From a checkpoint of a small CTC image transcriber.
Model: 7.64M parameters, 32-pixel images, arch wide_resnet, norm batchnorm, activation relu, depths [2, 4, 2], widths [96, 192, 384].
Training: soap at rate 0.0023, 12200 steps.
Rows from block 4 of a small CTC image transcriber, named by matrix and row number. Rows with one number belong to one channel. Each number is 500 + 40 x the weight over its row's rms, rounded and kept within 0 to 999. All counts start at 0. Numbers have three digits each. After the name is the row's rms in percent of the matrix's.
After each channel's rows are labels from the 100 images, of 14976, where the channel reaches its highest value: "top examples" is what is common among them. Only what is clearly more common there than usual is listed. The data: seven-segment displays showing three digits.
# convs0: first 3x3 conv (model.blocks.4.convs.0.weight, 192x192x3x3, each kernel summed), inputs 78-116
# convs1: second 3x3 conv (model.blocks.4.convs.1.weight, 192x192x3x3, transposed, each kernel summed), outputs 78-116

convs0.159 088:446502499563572461510533518462543453529532507485517544501534536547528418513463522511507504505516573520487529477466512
convs1.159 097:552485471396482529411561505483569603456471493490535472490546449543552517529527448468474499538537464507494514512535458
top examples: the digit 2; first digit: 2; second digit: 2

convs0.36 107:516495509509481477536506552477526561470465524499514482519574485406486587467494500511503545538524502511502487459487536
convs1.36 102:506495453474431499508495470554437476525488507525509478464472516455458493466442522480480479502485497545450570444516504
top examples: the digit 2; second digit: 2

convs0.120 106:458535576525559538511418468501528502519466377451502522523539506605505488525472529463488480561505483452496489534470506
convs1.120 110:538493482474526455496482451476542617466471459473445494538467471489478427509447414477535548482475488490526499542506480
top examples: the digit 0; second digit: 0; third digit: 0

convs0.108 107:445461488512501475452460470591470482480530510459504425520433525492429539571493452602455464460563434411542436472478499
convs1.108 099:516434484547472525568490540501495514482526471578464506506489493516455467535454455508502497533421490437514434596455544
top examples: the digit 1; second digit: 1

convs0.17 094:504482536525471455480444470458436532472528525501550511498502455526501511442527475515528512472529505514502556548566479
convs1.17 093:554537527544438602466454554550501541502498431464533472491473486495545509465511527512513481464513542505524527499518497
top examples: the digit 6; blue glow; second digit: 6; second digit: 8

convs0.37 094:522473477551470515523479558524501484570510507426518508484505492398538515478495514556543500457503513534579491509535558
convs1.37 111:561413498524512479449526487486504500521477537474484450531440555504485503460491496514491521439521545531445490552521494
top examples: the digit 7; second digit: 7; third digit: 7

convs0.83 113:483499480437479507498487501550532434500444468476469491520646501607520517490545533526499477550522500507519493486507482
convs1.83 099:507512495460599463420498460499602572474532459512494500435464496604608492510465495425480544519488500474532534479474478
top examples: first digit: 2

convs0.189 097:535447468540502528399506480434398547462467445519470512508497514414466453505520497449512500431505506491442493522546572
convs1.189 100:543461565558481463562496440466483492480450420447486455546625499521451492491526486550455490518521494481490510453530472
top examples: amber glow; second digit: 0

convs0.160 104:464509547500498475561521427478541498519543447464570489484515530436485459482462575485519522529486505441520493553474501
convs1.160 097:566530477511463564525439448424498517482517536452539512494523502557478469436471549505527489458474489532506503480431503
top examples: the digit 0; second digit: 0

convs0.31 092:456501396542480480452571496489507542499476556514524533471495431513440495478557474473478524472422508492497500493575387
convs1.31 081:583507492506469517543503497499471427479481574503503430433530579507504534482455508496493502473473512486459499557514487
top examples: the digit 3; second digit: 3; third digit: 3

convs0.33 090:449479439468521494477528553502490447578512456488464517490527511468503559469470480489515514447565489562452492498537488
convs1.33 094:446470478490428462508546501466467619482462458553477514421474480477481496516542490495407522561577480466516541528488510
top examples: amber glow

convs0.94 090:433440514436485536483449511518534480453478413531543533516478509550516504434479446491503527511504461468484508527608468
convs1.94 097:517550585507522438509532489478494525533499497484547473527507542519561468507452432491519455453466566501428512449453522
top examples: the digit 6; second digit: 6; blue glow; second digit: 9

convs0.111 108:522493563499552490541466468450496496511488464487468504447517469493500443494549467503554462579457492465540493515452432
convs1.111 106:446485497514564414496515496451447523547462491475519465532506452505539499467567519525471463488452481425513489533454550
top examples: the digit 8; second digit: 8; third digit: 8

convs0.128 103:512481469507475533510450499618498513488502490500454472525472484439498486558478380523424513595487493487559458474485488
convs1.128 096:489441503542526504515536468527503462535526475493479464554507487477517494502521529478502489416485487493496463558557503
top examples: the digit 1; second digit: 1

convs0.42 111:454480423517404548507486486557481483494512495517532539568482435476469449524532483401439519470491526512437491529501590
convs1.42 113:528465551621453483549458391514527484507448466459489484527427486538559521466485513555458509458555516425538556517468508
top examples: blue glow; second digit: 8; second digit: 9

convs0.85 086:483570497562514529465446492442488452489455498512503413560528495422506456420561549571456526514484548461473495518486467
convs1.85 085:487473524523507542522531507533526465501522651462547531486543469518521441442540573486499486462506509539521527541462553
top examples: the digit 7; second digit: 7; third digit: 7

convs0.168 095:589480433546497433509514486512477466527485514473524471503478480495512504500511563543545481527570450449470502452492514
convs1.168 105:492454487496498489515474464562485388454557492554513438557479531539477455474479575484465483522479501500563534511540491
top examples: the digit 4; second digit: 4; blue glow

convs0.35 092:500497434473532445526502466538535500504440443495516580464598524419484592464544467468512453522500442441513547530432490
convs1.35 090:482530533515451495507480488493498468522522453488493526471490508461527506476464493583515548451469497501525527511510478
top examples: the digit 9; blue glow; second digit: 9; third digit: 9

convs0.19 107:594521480513519542512505581503517492535488485581493438544538501507466552478514531451492504522433457470448478493524536
convs1.19 115:489580468468524515534495468563474444496506462492491502460467456508518504532435460450523517430512493586469522436450505
top examples: the digit 2; second digit: 2; third digit: 2

convs0.43 103:540436500482475493514488530484476538516574444531431547576518460521479501499529461465545502450488502502493480474516430
convs1.43 099:636432547499467492481455514485464479532467472525407487478508510426469486497484453543465521473484486488482500539581508
top examples: the digit 8; second digit: 8; third digit: 8; first digit: 4

convs0.40 119:656504548545515493480526439527409515463529449534454464453504493518544466458514498507478501456512439491520496485512552
convs1.40 106:525584504446488485515453478474507447448533545446502528501533501459506495529442535496523494480478547453478516502522540
top examples: the digit 3; third digit: 3; second digit: 3

convs0.59 109:590511508492530532455470506555494503504501490562436486509555482421594491505433393522602506447485473435467484497516449
convs1.59 103:547611483486464491485459473506456485513525441462486544443479506557456552508507459493468491485514471483490474483462507
top examples: the digit 3; second digit: 3; third digit: 3

convs0.5 098:570451495489469471423497487447486481490470512459503509532487465450511542417520523518528491474482476512449559489529476
convs1.5 104:476507519516410489529523470507511465440500487531544473481490514498473480456477455467449566524562409521476526488510512
top examples: amber glow

convs0.77 098:511499540497403476526445492503557490558529504547423477459401486477572508446492501538493502509470418554527491427587512
convs1.77 104:468453489503525484439529525464498497489555481502524565446499439528494425446532529494600470526499510483510502523511496
top examples: decimal point; blue glow

convs0.182 092:548529510553441428458528526469478448463464561497458528467435595502484498471504542478457451424491447447501503505510529
convs1.182 091:456522481516460550535465595514481486524547477468589548541448436438547522509524571480515489538493544499505504470516448
top examples: the digit 6; blue glow; second digit: 6; third digit: 6

convs0.174 106:542500553667514413499522462478480510462558547514529502532508449448475479430486503530505498477533465523546486498470431
convs1.174 111:560484501558484581484575508496539483483531467470574508544492495498521524509461514575494464454539447530513503530538522
top examples: the digit 0; third digit: 0; second digit: 0; blue glow

convs0.141 093:494626432524495486486437411517506498517505585569522542510506484526533510506518507434487501495487592495503466498503513
convs1.141 091:458527514455505453457474477497521510469484560518508454517488556481537511509420498440530466501533480452483530461488489
top examples: the digit 3; second digit: 3; first digit: 3

convs0.188 109:457448470521548520516586504519481505538517581521489498514554535487525526485531525496417535464495505488521486486446709
convs1.188 114:418565532511519469484506467527472380510526475443554494450540562468513478522486500454519466447467489543509516452466498
top examples: the digit 4; second digit: 4; blue glow

convs0.44 085:575451533542563490435499472489516476573506460491434500453421554500548455492499482539520422488511494502468474546546468
convs1.44 094:455402495500489485490461403501453524485514539478523491468555426542527478475506557422487457503490437500521500449472482
top examples: second digit: 4

convs0.49 095:468492516472575587529499505507508431508501541483511547473516486518520524447514555492499529518535487437450460501469551
convs1.49 111:476488510492637474454516433538596512501440466470456512456465444508582523502436459484466480523529471489489494477520429
top examples: the digit 2; first digit: 2; second digit: 2

convs0.122 108:529510506470481502480456557481473531523431573536537511443508505488454516440502449501598523425466496518500495430535402
convs1.122 120:564516506509504417508531455514568468470453530582428454516416500516458517489477488516503451578500505471460504491512466
top examples: the digit 3; second digit: 3; blue glow; first digit: 3

convs0.96 109:523523539512431529518457507489527548487583560488499512503468460505506547520533482449540521552512491546485501528479474
convs1.96 106:522482449540458513499399530496484532540539526516491547480557482483477601492491459463541513526530550478514532474482569
top examples: decimal point; blue glow

convs0.98 104:502463476520517498528550595475476419529487440419512636498508528467466488445473577549468506521475477481472536504537517
convs1.98 098:455563441438513484452510558460431511540513444420535460440505500442475474461462520462493457431532533379480495464510571
top examples: the digit 5; second digit: 5; blue glow; first digit: 5

convs0.79 097:477463507467526522514475493491543515471527449432485480520525507474472530527452592458494527566479501510540468496551473
convs1.79 103:435476521420495523466537497482429637537436508492543516506511496413499552494503487504443528534442498500463465510501510
top examples: decimal point; the digit 0; second digit: 0

convs0.161 106:474506431522510498501506523529444522499448462459534481517473498525487548531505611509460513497511440472508430427545528
convs1.161 119:457464507501501499478540461482514494473511465550500530585488455500480494511504449453516507521484497473501514543475527
top examples: the digit 1; second digit: 1; third digit: 1

convs0.177 101:493622569491525451530459413499531507473477502499480515460464519518492522530488560395546498471509552572463534540494518
convs1.177 114:499504426461469523488486467522531538507544552494443496410523471552484504526498516475491491550504584511477462425469527
top examples: the digit 1; second digit: 1; white glow; first digit: 1

convs0.171 094:469442503525449490441439481514489508444484586526526498477431474500490497470490485512489465513470536507643527523481532
convs1.171 096:485505492472577460500538547443503443551521501508548574514509543573521596494483508486512475535464449422496480536496537
top examples: decimal point

convs0.21 107:567574479491481508488368480503531468512483512541477501461446498506522483499485504468460498500450451485539544469529354
convs1.21 115:548474457481468475514467536519509518464535551509501454468521556544497479467469534473458513498475518426494466563440503
top examples: the digit 7; second digit: 7

convs0.95 102:463504474488454459516541548441542552505501485502546510481518544506529477513509482450456492484448497492559556550508533
convs1.95 091:579509500471491455511482474568435504579511493468474468550470513466513578453468472475580454470469489501500476493479568
top examples: decimal point

convs0.18 108:484453526464485484496518401500523490496559517467497532498496552539476563504496496456546470552558476510465523525528460
convs1.18 135:420510491477473536479504537505541591509547552563576430441502554493546522477445453486569522584525625546526463516473511
top examples: the digit 9; second digit: 9; blue glow; third digit: 9

convs0.137 097:480443514467572420430468457563447456479505543514464434440507517515521550529535423534510479489489475481465506514490511
convs1.137 099:534502488507543541485475483551502499493470517496522491538436545511470521491491515458471528505425505541564508536490472
top examples: the digit 1; second digit: 1

convs0.136 088:535452456479499593429536518470455502509493460429448479504473464470483492560495528512478500573548581473396454496430474
convs1.136 091:437469471463469468489511502502457495528401483542458465510508487509432510417536462526475525473448481471409504474448497
top examples: the digit 5; second digit: 5; blue glow; third digit: 5

convs0.101 107:518437466523528419471478505573445491537514480480486475548491536469506518575544546594473508461539408451487452481439516
convs1.101 102:535498459459452558463510534566474496497456506547533473574444563458481541544490502536472467490479460478467493529521471
top examples: the digit 1; second digit: 1

convs0.125 107:523446535509434471543536527473528448492509460526483498558511446483482602541460442484510518514464468446511517520454500
convs1.125 106:484537457463416499488496457455449399523427476532475556578517541447546519495557558513555433506524551471494541524559481
top examples: decimal point; white glow

convs0.99 093:543506529514437493561540406535544519432514482496514556574430521498470489522505507487516421531564541463433497528516573
convs1.99 093:530476523432508533492488436490481460445513485492476520429579522478452494414594519514507551494511479514536492407487549
top examples: decimal point; blue glow

convs0.145 113:509479517539410455492485559522494502513474497501485537523528491513504518468434536520445467470519486534451482501475510
convs1.145 129:491481500476479536458531520504522467536500486504471529514449595458577500527492482451490522482423478520477565457538483
top examples: the digit 2; first digit: 2; first digit: 4